{"muon_scale": "match_rms_adamw", "epochs": 6.8, "warmup_steps": 520}
Rows from block 7 of a small segmentation model, named by matrix and row number. Rows with one number belong to one channel. Each number is 50 + 15 x the weight over its row's rms, rounded and kept within 0 to 99. All counts start at 0.
After each channel's rows are labels from the 100 images, of 14976, where the channel reaches its highest value: "strongest on" is what is common among them; "peak on" is the class under the peak. Only what is clearly more common there than usual is listed. The data: simulated fluorescence microscopy of cells. In brackets: how many of the 100, against the usual share in percent.
# convs0: first 3x3 conv (model.mid.0.convs.0.weight, 192x192x3x3, standardized in use, each kernel summed), inputs 0-191
# convs1: second 3x3 conv (model.mid.0.convs.1.weight, 192x192x3x3, standardized in use, transposed, each kernel summed), outputs 0-191

convs0.11:17 75 32 76 53 48 55 62 52 62 61 38 36 67 47 33 70 39 35 51 52 52 67 56 39 38 21 63 48 12 75 43 22 29 57 52 36 61 75 77 66 42 78 62 38 50 41 51 41 47 52 51 51 58 52 59 27 44 45 46 19 43 66 67 53 55 80 13 39 77 55 43 53 46 30 36 71 39 50 74 44 79 55 48 59 67 40 43 35 66 44 37 55 31 57 83 46 40 37 76 18 71 55 60 41 54 29 64 25 41 44 56 70 53 29 64 59 41 51 66 57 46 70 48 37 67 45 36 18 39 53 67 71 47 41 48 66 49 55 58 35 40 39 36 65 43 43 45 59 58 51 34 52 60 54 68 30 55 52 74 45 66 87 82 52 45 58 49 29 39 65 37 39 44 50 46 63 32 50 65 49 58 27 22 51 52 70 50 48 35 37 30
convs1.11:30 20 62 74 62 34 68 71 64 63 28 47 50 64 33 70 39 58 42 36 80 59 24 42 56 50 54 40 71 42 37 36 52 33 56 62 69 55 07 33 31 68 51 46 33 21 58 59 65 57 69 21 62 47 53 47 51 54 52 56 73 58 60 55 64 74 53 18 47 50 45 60 53 52 50 52 35 48 36 42 72 41 62 49 55 52 66 41 56 42 50 32 55 35 58 42 31 54 53 50 54 13 58 67 23 60 50 14 53 54 76 44 66 26 46 51 60 58 49 60 64 41 40 59 61 24 83 15 59 45 50 54 57 41 73 52 48 21 29 64 39 51 51 70 39 38 46 79 59 52 73 46 52 18 41 65 48 55 56 55 60 43 51 47 55 34 49 36 50 38 99 19 77 54 65 42 63 60 75 30 50 60 39 42 58 56 56 42 26 50 49 36
strongest on: long thin cells (34 vs 13.1)
peak on: cytoplasm (73 vs 32.3)

convs0.55:58 34 47 59 47 64 45 65 42 71 49 31 33 48 50 65 42 66 20 45 51 36 52 41 36 48 47 37 39 44 64 37 42 49 37 31 33 41 15 28 39 79 44 40 33 47 48 35 43 48 45 65 67 50 70 29 53 67 20 52 58 48 33 55 41 56 49 29 67 79 43 55 53 41 67 33 52 37 08 56 50 85 65 62 36 46 33 66 52 59 67 58 39 74 59 55 42 41 46 70 56 56 63 58 58 60 45 49 62 72 51 81 83 34 23 48 64 66 50 75 51 37 29 81 59 40 25 44 67 39 39 51 46 77 58 36 60 48 39 49 74 57 36 67 38 51 58 54 31 40 48 55 39 05 49 56 39 57 39 39 69 81 29 58 32 50 33 44 38 42 53 48 70 56 61 42 48 45 58 22 63 44 67 88 62 45 67 84 58 73 63 30
convs1.55:34 52 42 63 46 59 40 43 41 47 47 48 40 32 23 62 37 21 51 55 54 45 47 57 28 55 68 41 39 44 26 59 76 55 53 00 50 61 21 46 47 50 56 55 78 65 49 62 45 57 58 64 35 58 22 53 79 64 50 47 69 37 54 50 43 24 69 52 19 50 77 32 57 44 39 55 61 39 45 40 71 58 58 57 49 41 63 32 67 45 54 42 55 68 56 31 67 61 59 51 57 35 50 53 72 45 63 58 68 65 84 60 78 56 47 19 36 68 52 71 50 55 48 88 43 59 49 65 06 50 65 64 30 39 38 50 40 45 66 60 48 52 56 63 44 58 38 62 44 42 54 36 45 47 55 52 65 50 70 22 68 46 57 39 47 29 42 50 71 67 70 21 85 57 47 31 75 49 60 48 67 90 24 42 52 39 57 54 44 56 77 61
strongest on: fragmented nuclei (33 vs 12.4); membrane rim (33 vs 12.8)
peak on: cytoplasm (84 vs 32.3)

convs0.146:35 52 51 59 72 60 40 61 45 51 58 31 56 64 70 37 52 66 17 53 57 56 58 33 35 48 25 72 31 54 79 60 60 50 41 40 52 42 34 51 52 32 45 62 38 43 34 42 57 71 38 69 39 42 45 64 40 77 34 34 64 55 45 51 38 69 68 24 62 59 66 65 70 63 56 25 55 56 62 80 38 69 69 13 66 58 32 82 39 44 45 54 60 46 48 25 57 51 49 49 35 45 34 48 46 70 34 30 61 69 51 68 99 28 36 28 47 75 59 59 40 49 50 32 39 66 41 51 56 48 52 63 39 14 52 63 47 50 68 26 96 28 30 62 52 62 44 39 64 48 53 55 34 54 25 58 30 58 44 50 50 72 55 42 40 89 48 81 39 21 47 56 42 33 29 58 62 43 33 40 42 52 32 43 32 60 51 46 48 35 43 53
convs1.146:50 45 58 54 64 52 62 62 46 66 46 33 60 66 18 43 75 33 25 43 46 62 27 54 19 58 60 51 44 34 16 46 67 35 73 51 29 51 44 86 33 64 49 49 25 43 66 56 62 50 62 83 53 36 32 59 77 82 59 43 52 32 44 49 33 26 65 29 41 58 52 40 54 40 30 63 57 37 44 42 55 54 71 39 55 57 64 43 49 33 58 50 45 61 54 52 48 49 54 33 64 48 50 59 70 49 63 50 51 48 66 63 99 38 45 34 43 81 45 74 51 41 49 43 39 58 62 20 43 53 42 41 51 65 49 39 37 31 81 67 42 65 61 67 46 50 38 58 36 67 57 35 58 23 66 58 65 45 49 43 55 33 31 63 60 18 28 06 73 40 43 18 40 48 43 55 60 39 30 34 43 47 33 52 50 53 34 16 56 47 71 46
strongest on: dim (54 vs 24.6); crowded (50 vs 24.9); cells: ten or more (50 vs 24.9); fibres (30 vs 12.6)
peak on: cytoplasm (83 vs 32.3)

convs0.39:51 48 51 68 40 52 37 52 49 43 61 37 42 50 27 80 42 50 80 23 37 17 71 45 49 41 34 58 40 42 27 40 46 51 00 49 51 45 32 42 59 61 31 62 65 38 22 65 58 37 52 50 44 57 27 45 48 26 47 59 46 49 55 80 56 61 56 64 45 66 36 65 49 59 51 28 69 44 51 59 62 53 60 38 50 37 52 55 29 59 45 46 46 56 52 52 60 47 39 33 78 52 76 50 52 45 51 73 32 49 71 28 57 41 73 70 71 19 43 40 19 41 50 61 36 86 39 48 75 54 60 60 41 58 46 45 81 50 54 61 77 35 36 62 49 48 48 45 61 64 38 50 53 46 43 50 32 58 66 40 61 33 51 49 46 47 19 56 43 70 38 74 49 63 50 55 51 23 52 57 64 26 52 64 91 06 46 70 43 88 80 50
convs1.39:00 44 33 82 43 60 40 42 38 39 46 65 36 25 31 56 37 47 38 65 39 46 52 53 72 50 69 51 52 49 47 37 84 56 54 43 40 37 69 85 76 39 53 38 24 47 60 53 61 62 49 86 52 62 38 50 52 73 51 37 53 46 38 62 19 27 52 49 60 51 66 50 55 23 29 56 51 32 50 46 41 65 43 39 45 55 56 42 31 56 48 57 41 46 72 48 85 50 51 44 54 34 43 50 64 27 63 92 37 19 84 64 68 36 70 32 59 36 63 66 34 34 78 82 37 61 21 57 68 42 32 44 45 49 46 49 40 53 43 59 40 60 73 52 47 48 46 40 43 47 39 53 40 51 64 52 57 54 47 12 69 61 57 39 40 29 41 58 73 73 63 71 60 49 42 24 61 44 32 65 58 40 61 39 28 36 48 39 64 62 66 44
strongest on: out of focus (56 vs 20); membrane rim (36 vs 12.8)
peak on: cytoplasm (62 vs 32.3)

convs0.185:36 39 50 36 55 85 18 49 51 48 64 35 64 54 28 53 52 39 45 33 37 44 56 19 64 47 62 72 57 39 20 57 27 35 31 40 49 56 36 53 65 88 39 47 83 58 49 32 49 33 56 46 63 73 65 43 43 61 61 51 65 44 55 58 50 57 53 65 44 67 75 68 42 61 63 68 72 73 71 53 60 27 48 46 65 41 30 52 70 45 55 41 63 32 34 28 63 52 62 40 51 36 40 64 56 44 24 57 31 35 74 55 29 38 53 60 75 51 48 53 26 32 69 44 90 20 28 44 67 41 47 43 75 39 33 51 55 56 44 74 10 24 62 47 58 34 43 60 65 17 50 39 76 58 47 38 43 40 44 45 68 49 48 33 52 53 14 54 47 48 28 53 62 65 43 54 84 41 85 49 59 40 45 39 54 69 46 52 58 53 43 45
convs1.185:49 24 60 21 34 45 60 54 23 46 47 59 77 31 49 50 65 67 54 43 25 62 41 50 46 60 80 42 50 54 74 66 41 51 53 68 21 62 92 62 49 46 23 74 94 52 41 29 36 49 38 29 62 40 50 45 33 37 46 41 55 23 84 67 40 32 46 56 59 49 37 18 62 38 58 31 61 47 72 29 01 39 46 68 52 56 35 52 47 48 55 57 38 48 66 34 59 37 34 37 45 73 34 45 65 56 44 65 49 53 28 39 15 42 55 49 43 54 38 27 39 87 60 25 43 59 47 68 52 45 37 50 28 54 65 62 51 78 70 50 65 54 57 39 59 28 39 31 54 51 66 40 58 56 26 42 57 28 49 57 55 35 46 41 40 54 53 27 40 42 26 65 41 45 45 73 31 37 55 58 40 50 59 71 41 42 44 44 58 52 44 74
strongest on: crowded (70 vs 24.9); cells: ten or more (70 vs 24.9)
peak on: cytoplasm (61 vs 32.3)

convs0.66:76 83 45 34 24 25 55 65 56 60 51 48 45 47 53 33 44 50 16 41 62 58 53 59 40 45 70 32 45 17 46 47 16 51 36 51 45 25 38 46 32 31 60 63 22 42 29 58 77 52 64 61 72 84 52 63 62 47 60 39 46 65 40 47 58 56 55 38 64 55 66 77 59 46 36 57 59 62 28 28 28 26 61 47 77 37 36 69 43 58 50 57 41 37 52 34 32 24 51 38 41 81 40 34 62 99 50 61 44 41 58 44 41 28 50 52 71 42 49 68 56 50 23 45 48 42 62 45 58 32 65 41 44 40 58 43 24 46 51 60 62 57 32 55 32 40 62 58 55 27 33 37 63 61 27 49 50 48 56 66 63 22 70 56 45 54 49 23 70 71 56 75 57 36 74 37 64 42 75 73 65 52 47 48 57 49 53 43 43 61 78 56
convs1.66:36 29 29 89 52 56 40 36 73 50 21 63 26 63 42 51 57 02 39 53 21 38 38 53 53 50 56 48 64 42 48 56 62 65 55 44 72 35 54 56 47 51 38 32 80 69 36 51 48 58 55 74 43 45 45 50 64 61 43 40 18 54 62 72 34 49 68 66 65 42 56 52 66 38 61 66 42 61 44 52 38 73 43 49 29 27 52 49 99 39 57 54 69 58 61 56 45 63 43 66 60 50 62 50 71 51 45 83 58 59 99 58 60 46 44 61 34 39 56 69 15 52 55 49 48 35 21 67 55 38 52 34 42 30 45 46 49 61 54 53 47 61 54 65 49 76 46 45 33 75 68 51 52 56 53 56 45 69 72 31 53 50 33 48 42 50 75 67 56 60 43 27 77 68 66 53 49 54 60 65 50 59 64 49 50 43 57 36 51 49 73 44
strongest on: ring around the nucleus (38 vs 12.3)
peak on: cytoplasm (61 vs 32.3)

convs0.86:20 67 61 53 50 31 63 46 64 46 55 52 22 57 69 53 42 64 40 49 45 49 34 56 41 46 57 41 42 30 51 18 26 78 65 39 59 52 24 36 39 60 55 56 48 47 36 40 38 72 49 61 62 52 35 65 76 23 51 44 52 58 73 47 43 76 65 62 56 81 40 43 67 42 61 33 28 53 41 45 35 86 52 44 18 50 24 64 41 19 28 42 25 38 56 61 62 33 55 42 20 46 41 69 29 75 62 46 62 50 43 54 85 27 36 59 73 44 54 47 57 48 56 60 61 41 63 69 00 74 49 66 49 72 55 64 77 44 48 54 22 37 38 51 44 68 47 65 27 67 68 22 60 41 42 57 38 57 61 43 39 31 57 55 40 61 64 50 51 69 46 82 39 35 66 61 38 42 57 63 47 58 58 46 54 51 57 42 38 63 41 62
convs1.86:74 61 68 24 51 43 61 46 54 57 61 37 46 39 34 39 49 31 39 32 34 68 55 51 64 55 52 54 55 53 30 34 53 51 76 67 57 21 18 48 30 40 75 51 25 62 26 69 56 48 60 27 48 58 43 38 48 58 66 34 79 29 70 73 52 76 44 44 28 46 43 66 57 61 62 73 36 41 43 46 68 45 71 34 35 53 63 33 75 56 43 37 14 49 51 37 44 54 47 46 41 45 49 57 23 38 52 39 54 68 54 52 50 42 22 48 35 24 45 30 59 63 61 69 73 35 64 35 83 45 94 57 71 33 66 51 62 45 50 61 62 46 71 67 42 63 61 53 57 44 44 79 54 46 46 36 52 56 71 63 88 39 43 66 54 40 36 34 47 36 37 47 39 49 12 40 81 65 82 33 42 48 50 47 76 51 53 54 27 67 56 67
strongest on: few cells (79 vs 24.8); cells: one or two (79 vs 24.8); ring around the nucleus (33 vs 12.3)
peak on: nucleus (54 vs 3.1)

convs0.32:43 57 54 34 67 44 61 46 33 54 55 65 40 47 43 64 52 55 45 44 48 50 49 67 31 45 44 72 64 14 64 44 35 30 41 45 49 50 54 33 62 36 76 39 56 50 46 46 53 57 47 47 72 45 45 59 60 49 33 67 54 48 54 45 63 55 61 41 58 56 79 52 36 68 27 53 65 86 25 62 52 72 82 41 83 44 71 34 48 36 72 31 69 40 63 70 29 83 40 05 56 73 23 33 55 58 49 64 32 86 59 26 64 49 77 48 56 50 56 48 48 40 25 54 78 63 32 78 42 23 40 45 34 27 45 28 63 51 48 87 52 39 26 60 49 46 35 39 37 72 36 48 29 53 56 68 55 50 44 55 50 44 44 55 65 42 41 49 43 61 35 50 58 60 72 22 38 52 46 86 48 31 46 21 50 45 31 50 29 48 68 35
convs1.32:35 34 36 55 59 44 50 71 41 57 63 60 49 27 36 62 57 67 22 70 79 53 36 47 60 33 26 51 19 30 42 53 45 41 55 27 48 66 36 58 76 71 33 46 55 42 50 63 61 26 41 52 57 47 23 53 47 42 60 43 72 26 56 49 23 61 62 68 61 49 42 81 61 43 60 69 52 57 55 34 73 34 47 58 40 38 48 33 83 40 37 41 88 41 65 37 69 48 62 62 60 41 32 94 44 00 55 51 47 42 67 47 61 45 50 45 67 59 32 36 34 75 74 72 43 48 50 39 72 64 48 62 45 50 59 28 44 51 61 58 40 57 43 58 38 52 68 42 41 84 48 61 37 48 23 53 47 53 58 20 46 55 63 34 39 41 48 21 66 50 31 54 56 46 60 57 29 32 49 64 49 42 58 39 49 68 59 19 67 76 71 42
strongest on: crowded (75 vs 24.9); cells: ten or more (75 vs 24.9); dim (51 vs 24.6); out of focus (48 vs 20)
peak on: cytoplasm (66 vs 32.3)

convs0.110:51 52 28 51 53 35 41 73 47 55 45 74 45 56 61 19 64 46 31 51 48 63 73 39 71 59 25 70 61 51 63 23 12 54 31 53 50 39 26 67 66 49 55 62 51 59 63 35 63 50 46 40 64 52 99 19 32 65 35 53 44 40 11 53 24 36 35 50 47 53 61 68 58 66 62 26 79 48 26 61 59 36 33 52 55 42 60 56 41 29 40 59 62 34 63 75 72 38 47 45 41 73 08 58 59 72 51 46 32 28 70 35 45 51 52 58 60 74 51 61 68 40 69 58 23 30 56 47 51 75 47 39 38 60 49 72 31 47 74 50 66 56 31 44 56 68 53 44 74 48 69 69 74 42 39 55 59 32 57 57 47 54 45 41 31 50 40 30 55 44 61 55 74 39 54 40 47 12 60 49 41 56 52 22 35 53 59 52 37 56 53 45
convs1.110:99 38 57 55 44 56 44 41 32 60 45 53 31 50 53 65 04 62 63 67 37 53 60 45 56 39 48 48 57 56 49 13 50 44 32 91 41 74 67 68 34 41 46 27 32 33 48 56 57 80 58 44 34 53 48 54 60 61 61 66 38 65 40 60 61 28 46 60 43 56 56 23 60 40 75 77 55 46 54 49 41 53 39 62 62 55 59 63 41 51 42 47 55 52 56 65 61 64 75 70 48 60 53 50 25 35 70 60 47 70 61 67 56 41 60 36 37 61 52 66 49 56 44 70 26 59 30 76 91 40 37 26 23 65 27 67 63 78 37 34 54 47 66 38 27 45 38 62 53 53 30 32 43 37 53 46 27 52 28 49 51 31 37 68 53 42 41 55 58 60 64 81 89 37 43 50 39 64 59 55 38 44 51 64 49 40 20 23 66 56 43 62
strongest on: few cells (92 vs 24.8); cells: one or two (92 vs 24.8); fragmented nuclei (29 vs 12.4)
peak on: cytoplasm (92 vs 32.3)

convs0.121:63 51 34 52 21 57 49 74 50 66 25 59 19 46 10 53 41 47 53 38 36 47 72 48 66 37 38 75 65 56 55 47 46 36 58 62 70 64 47 58 48 41 42 42 70 39 43 65 57 50 42 42 72 56 47 75 71 43 47 60 35 64 62 57 45 27 49 48 38 37 30 50 50 55 67 41 36 58 89 58 28 60 44 62 24 39 41 34 60 53 33 49 35 60 44 79 33 31 49 46 22 49 83 61 61 62 19 63 25 43 55 44 55 36 88 44 49 65 38 57 55 42 38 33 71 71 42 64 47 52 39 44 33 54 37 67 29 35 58 57 68 51 31 52 54 61 36 64 78 86 45 54 59 27 66 77 51 62 60 33 43 25 44 55 60 57 58 51 70 58 40 76 33 43 20 47 21 40 73 63 86 37 25 53 53 58 40 56 52 50 29 43
convs1.121:31 83 63 66 72 36 48 41 62 53 34 41 53 91 60 44 62 45 59 54 59 41 56 54 73 73 33 59 38 46 24 38 35 71 59 20 40 94 79 66 55 32 61 58 48 49 47 67 59 39 63 50 49 50 59 57 54 39 49 41 30 57 49 33 44 44 34 65 59 46 32 55 59 61 54 37 34 61 51 27 44 37 41 37 29 68 48 47 58 60 49 45 58 32 52 07 58 48 49 61 58 60 51 44 70 58 21 52 64 39 74 64 97 45 36 59 43 52 29 66 58 34 53 75 39 30 58 27 62 68 43 66 40 52 42 27 34 61 69 51 61 38 50 39 39 62 60 50 41 57 61 71 19 42 53 59 46 41 19 73 90 63 64 42 46 61 53 49 34 45 69 56 16 84 56 69 54 39 62 41 45 43 58 53 60 71 43 20 55 38 62 50
strongest on: long thin cells (78 vs 13.1)
peak on: cytoplasm (64 vs 32.3)

convs0.104:48 48 30 40 56 75 25 42 39 50 33 51 58 75 43 40 38 33 36 69 62 37 44 51 66 38 55 70 42 49 46 29 47 52 84 47 50 45 32 63 54 16 46 56 66 52 56 72 40 62 37 43 84 67 21 46 63 31 28 36 49 47 58 51 35 06 55 43 56 73 28 25 49 43 41 71 54 52 68 59 49 14 25 38 36 64 07 34 48 63 42 41 33 29 71 67 43 34 48 63 44 71 62 43 68 65 37 47 73 33 66 55 45 72 39 54 50 54 57 51 58 53 50 46 37 56 48 32 53 29 47 56 67 36 33 79 50 57 37 78 45 65 22 30 18 47 34 62 73 61 47 62 40 42 57 39 63 75 65 56 36 60 62 60 48 51 69 40 37 54 68 52 44 62 78 44 68 59 54 49 85 62 51 43 56 70 56 59 70 34 51 42
convs1.104:29 40 55 48 59 30 56 45 75 58 45 55 61 89 48 68 59 48 59 68 86 31 41 36 33 70 59 63 61 30 44 63 32 26 51 44 30 41 57 48 46 43 36 52 78 59 51 64 57 57 59 73 43 59 43 57 51 34 58 36 55 56 64 15 46 51 27 60 38 52 62 31 68 76 55 33 44 48 45 62 56 55 40 51 23 34 47 64 24 38 53 13 53 44 23 52 44 50 63 63 62 35 50 72 71 43 30 44 52 43 26 53 75 41 51 54 59 74 70 79 42 52 67 61 42 21 43 46 23 64 43 78 58 75 54 56 42 57 47 54 69 49 69 41 60 42 45 32 43 51 22 20 34 37 49 76 54 27 71 60 62 70 29 38 56 55 42 58 44 54 69 40 25 58 53 18 33 23 52 51 36 89 81 48 49 51 39 40 40 54 59 40
strongest on: long thin cells (36 vs 13.1)
peak on: cytoplasm (66 vs 32.3)

convs0.100:75 71 45 46 38 45 60 52 79 49 60 20 53 42 53 43 49 58 61 42 54 52 26 48 68 48 46 59 51 49 45 49 29 66 22 51 72 59 63 49 50 90 38 53 71 53 62 51 63 55 51 12 54 50 81 42 56 79 53 61 75 50 36 48 84 19 57 70 41 44 57 52 62 44 99 81 59 62 61 44 55 20 46 56 44 29 40 70 64 36 52 39 36 57 57 60 44 44 40 54 64 50 56 55 56 61 31 58 27 52 50 37 23 34 50 80 58 54 37 47 67 54 32 59 44 55 62 54 72 73 55 33 51 34 47 77 37 43 32 45 43 56 53 31 40 39 49 57 70 39 59 43 90 41 38 25 44 40 71 54 39 51 61 28 44 46 21 56 38 29 53 29 47 24 41 22 46 39 69 44 40 45 45 53 51 39 29 59 29 30 65 44
convs1.100:46 24 59 13 59 49 46 53 36 58 47 49 35 62 39 40 44 86 72 44 44 44 77 49 25 66 45 41 76 84 57 18 46 76 50 62 17 40 65 46 43 07 57 39 51 60 45 23 48 91 57 29 43 57 67 37 36 59 47 56 51 53 35 56 66 29 59 56 50 52 43 45 47 28 88 39 56 63 49 29 49 70 54 37 58 49 44 55 15 49 54 70 20 55 38 47 66 40 45 35 42 58 42 43 16 43 60 72 47 49 75 58 41 63 47 58 46 46 49 50 49 46 50 32 58 64 61 62 45 47 66 39 50 35 15 77 59 58 52 55 66 50 52 56 35 30 43 51 45 40 55 47 50 43 33 38 38 66 48 57 26 56 77 67 51 59 65 30 54 61 48 58 64 37 49 38 59 59 60 46 65 44 71 85 84 51 46 61 83 47 30 73
strongest on: few cells (96 vs 24.8); cells: one or two (96 vs 24.8); fragmented nuclei (40 vs 12.4)
peak on: nucleus (43 vs 3.1)

convs0.28:90 59 42 35 53 71 49 59 43 76 39 85 76 55 46 50 57 40 57 44 56 56 57 59 58 39 44 64 39 56 48 38 44 36 15 49 52 80 52 72 39 59 43 40 65 39 68 32 58 49 72 33 61 50 75 65 50 81 36 54 42 62 53 87 69 24 47 48 40 47 23 36 36 96 43 63 51 55 45 45 49 26 57 23 64 32 75 40 61 72 52 62 32 85 36 75 24 57 36 16 41 44 47 57 53 48 44 58 60 55 40 53 20 41 65 46 46 58 37 56 57 54 64 50 36 55 53 44 53 42 41 53 56 19 49 50 55 64 39 54 64 38 44 73 37 40 37 45 53 59 51 28 43 30 45 57 69 44 52 71 28 49 35 41 29 44 53 56 35 63 20 56 43 33 33 39 59 66 54 51 76 33 41 26 71 38 31 82 68 30 51 56
convs1.28:56 44 57 64 49 40 49 45 56 48 50 52 65 63 60 26 67 60 00 56 82 44 57 47 31 45 57 43 37 52 62 63 62 67 62 64 44 62 83 52 53 52 41 63 58 51 57 49 54 44 76 13 61 28 59 38 26 69 41 64 28 74 47 43 56 55 40 61 21 40 45 55 58 36 32 29 43 62 50 29 34 37 32 53 48 60 59 64 78 45 54 49 53 55 45 46 60 19 32 60 66 60 37 45 69 32 37 62 44 43 16 50 48 58 48 80 65 43 41 80 52 13 53 73 28 37 66 59 35 36 66 64 48 31 78 20 40 48 49 56 50 52 29 60 49 52 46 22 40 43 74 33 50 45 27 40 41 35 37 50 30 73 90 54 55 57 41 39 35 37 39 56 83 56 40 83 34 44 35 52 38 55 36 34 54 56 55 63 46 30 41 47
strongest on: crowded (91 vs 24.9); cells: ten or more (91 vs 24.9)
peak on: cytoplasm (79 vs 32.3)

convs0.162:58 74 55 58 65 80 75 39 47 40 46 41 40 50 88 70 25 60 37 63 26 62 38 56 46 58 68 49 67 27 65 60 21 00 37 46 47 69 76 38 51 49 21 41 38 36 55 53 33 42 33 71 19 42 32 50 58 46 45 46 52 71 45 62 49 73 84 63 60 64 40 49 51 55 19 59 36 33 41 58 58 90 58 56 67 51 74 28 52 45 71 74 62 52 42 50 51 38 46 47 54 66 45 57 74 64 55 46 74 36 39 59 60 20 52 31 61 44 36 62 33 47 59 40 42 49 28 40 43 33 40 79 46 65 48 28 68 72 32 68 51 27 24 42 53 75 44 29 55 67 46 56 35 48 48 50 58 41 48 43 57 44 46 35 29 46 46 45 37 09 33 77 57 52 32 46 60 58 40 48 49 65 62 56 54 66 50 65 46 42 59 58
convs1.162:73 66 31 83 46 37 66 55 42 55 42 19 60 49 25 60 78 57 51 37 26 51 38 52 51 41 50 47 24 48 31 69 62 55 55 21 40 47 43 37 35 77 59 58 84 59 82 51 45 34 42 43 56 50 47 55 41 77 46 47 33 32 57 32 52 69 53 34 53 52 60 63 56 45 58 35 54 38 35 22 38 25 39 50 56 67 55 50 73 42 47 64 73 54 44 59 45 45 42 37 58 50 46 67 37 53 41 49 77 17 54 31 40 40 29 39 56 27 50 72 53 31 57 77 38 56 79 56 24 45 45 71 67 60 64 48 44 09 63 54 42 44 49 65 56 81 38 55 55 40 57 16 35 40 57 44 41 52 82 58 97 24 78 32 56 48 47 58 34 39 44 49 30 51 57 36 31 54 31 35 41 61 30 48 65 55 47 52 33 38 60 72
strongest on: crowded (56 vs 24.9); cells: ten or more (56 vs 24.9)
peak on: cytoplasm (64 vs 32.3)

convs0.12:54 34 31 80 39 69 48 49 89 55 43 23 20 56 34 46 63 76 99 48 59 48 50 19 51 43 47 59 47 50 49 38 22 63 31 58 46 40 70 57 59 65 49 58 58 55 62 66 56 61 60 42 49 40 54 27 54 47 55 59 42 62 55 41 47 33 52 72 49 62 39 74 50 40 82 85 51 68 63 55 70 40 49 64 41 40 21 37 78 43 33 51 49 38 50 32 32 69 39 53 76 28 54 56 49 55 38 34 22 43 29 57 49 35 44 81 49 47 50 30 62 46 57 47 68 59 45 50 44 77 58 51 60 45 36 86 34 46 63 73 44 60 20 36 51 74 67 54 57 51 59 39 86 48 66 33 40 60 75 35 36 32 55 37 41 36 60 31 57 30 65 35 47 51 32 49 54 21 33 48 51 62 31 66 37 35 43 26 46 35 56 44
convs1.12:52 84 53 07 52 53 65 61 27 68 46 52 55 22 46 56 59 62 74 38 58 57 51 67 52 29 25 54 76 86 52 51 45 49 68 71 47 64 69 50 55 15 50 49 68 59 55 23 45 91 64 20 48 56 62 54 57 65 45 54 47 48 36 55 63 80 51 50 43 56 24 43 20 55 71 12 26 45 49 17 77 42 53 43 57 43 53 52 70 64 55 46 49 40 53 42 45 38 66 27 41 38 55 41 25 42 54 55 62 51 95 53 50 45 50 60 29 57 55 43 63 90 55 40 67 63 65 58 63 42 72 29 49 66 46 45 55 28 34 54 57 22 37 46 50 46 44 66 39 43 56 35 75 58 48 36 64 45 59 60 39 54 32 70 63 50 37 28 46 51 36 53 38 35 32 39 80 57 56 52 50 36 54 71 58 34 55 36 64 54 39 34
strongest on: few cells (100 vs 24.8); cells: one or two (100 vs 24.8); ring around the nucleus (37 vs 12.3)
peak on: nucleus (65 vs 3.1)

convs0.31:48 38 42 60 74 25 48 25 45 50 71 62 94 38 43 46 38 64 41 34 41 89 62 47 43 59 45 74 58 72 40 72 30 48 54 41 65 48 45 46 52 45 56 63 50 42 48 56 58 49 46 47 58 47 53 21 64 41 16 49 48 15 61 62 38 34 41 60 69 31 53 51 53 56 10 54 54 59 41 65 44 41 34 54 30 66 24 56 31 40 39 65 64 69 40 79 79 43 15 53 36 62 49 77 84 67 40 58 29 66 62 48 37 47 40 55 46 29 63 62 54 62 46 83 73 77 16 62 59 48 49 46 46 56 41 48 52 54 50 72 54 38 63 75 25 35 72 56 47 47 36 44 28 49 49 65 72 51 35 54 53 46 76 34 46 62 23 45 52 47 51 29 55 52 43 39 18 30 42 33 46 47 46 79 64 49 42 45 42 42 71 60
convs1.31:20 69 35 72 48 53 40 45 43 34 28 65 52 41 48 53 33 15 64 57 50 45 39 43 82 76 45 56 26 42 42 69 56 41 46 63 28 27 19 68 47 73 42 35 41 55 42 36 55 55 47 75 52 45 48 51 54 63 49 56 64 57 72 51 30 29 38 53 62 48 44 52 32 45 21 65 52 52 49 65 24 51 55 49 40 47 60 37 12 48 46 75 97 36 56 67 60 65 44 63 63 65 40 34 45 57 60 61 08 39 68 34 46 34 64 25 63 28 65 56 51 20 59 47 55 51 31 56 58 34 24 62 65 44 54 69 41 34 43 57 42 73 70 38 57 26 45 33 55 65 54 29 45 52 47 57 66 54 55 12 64 41 58 49 38 56 43 36 76 44 69 47 73 44 52 66 45 38 39 66 65 61 62 35 31 47 45 17 67 43 57 79
strongest on: out of focus (45 vs 20)
peak on: cytoplasm (64 vs 32.3)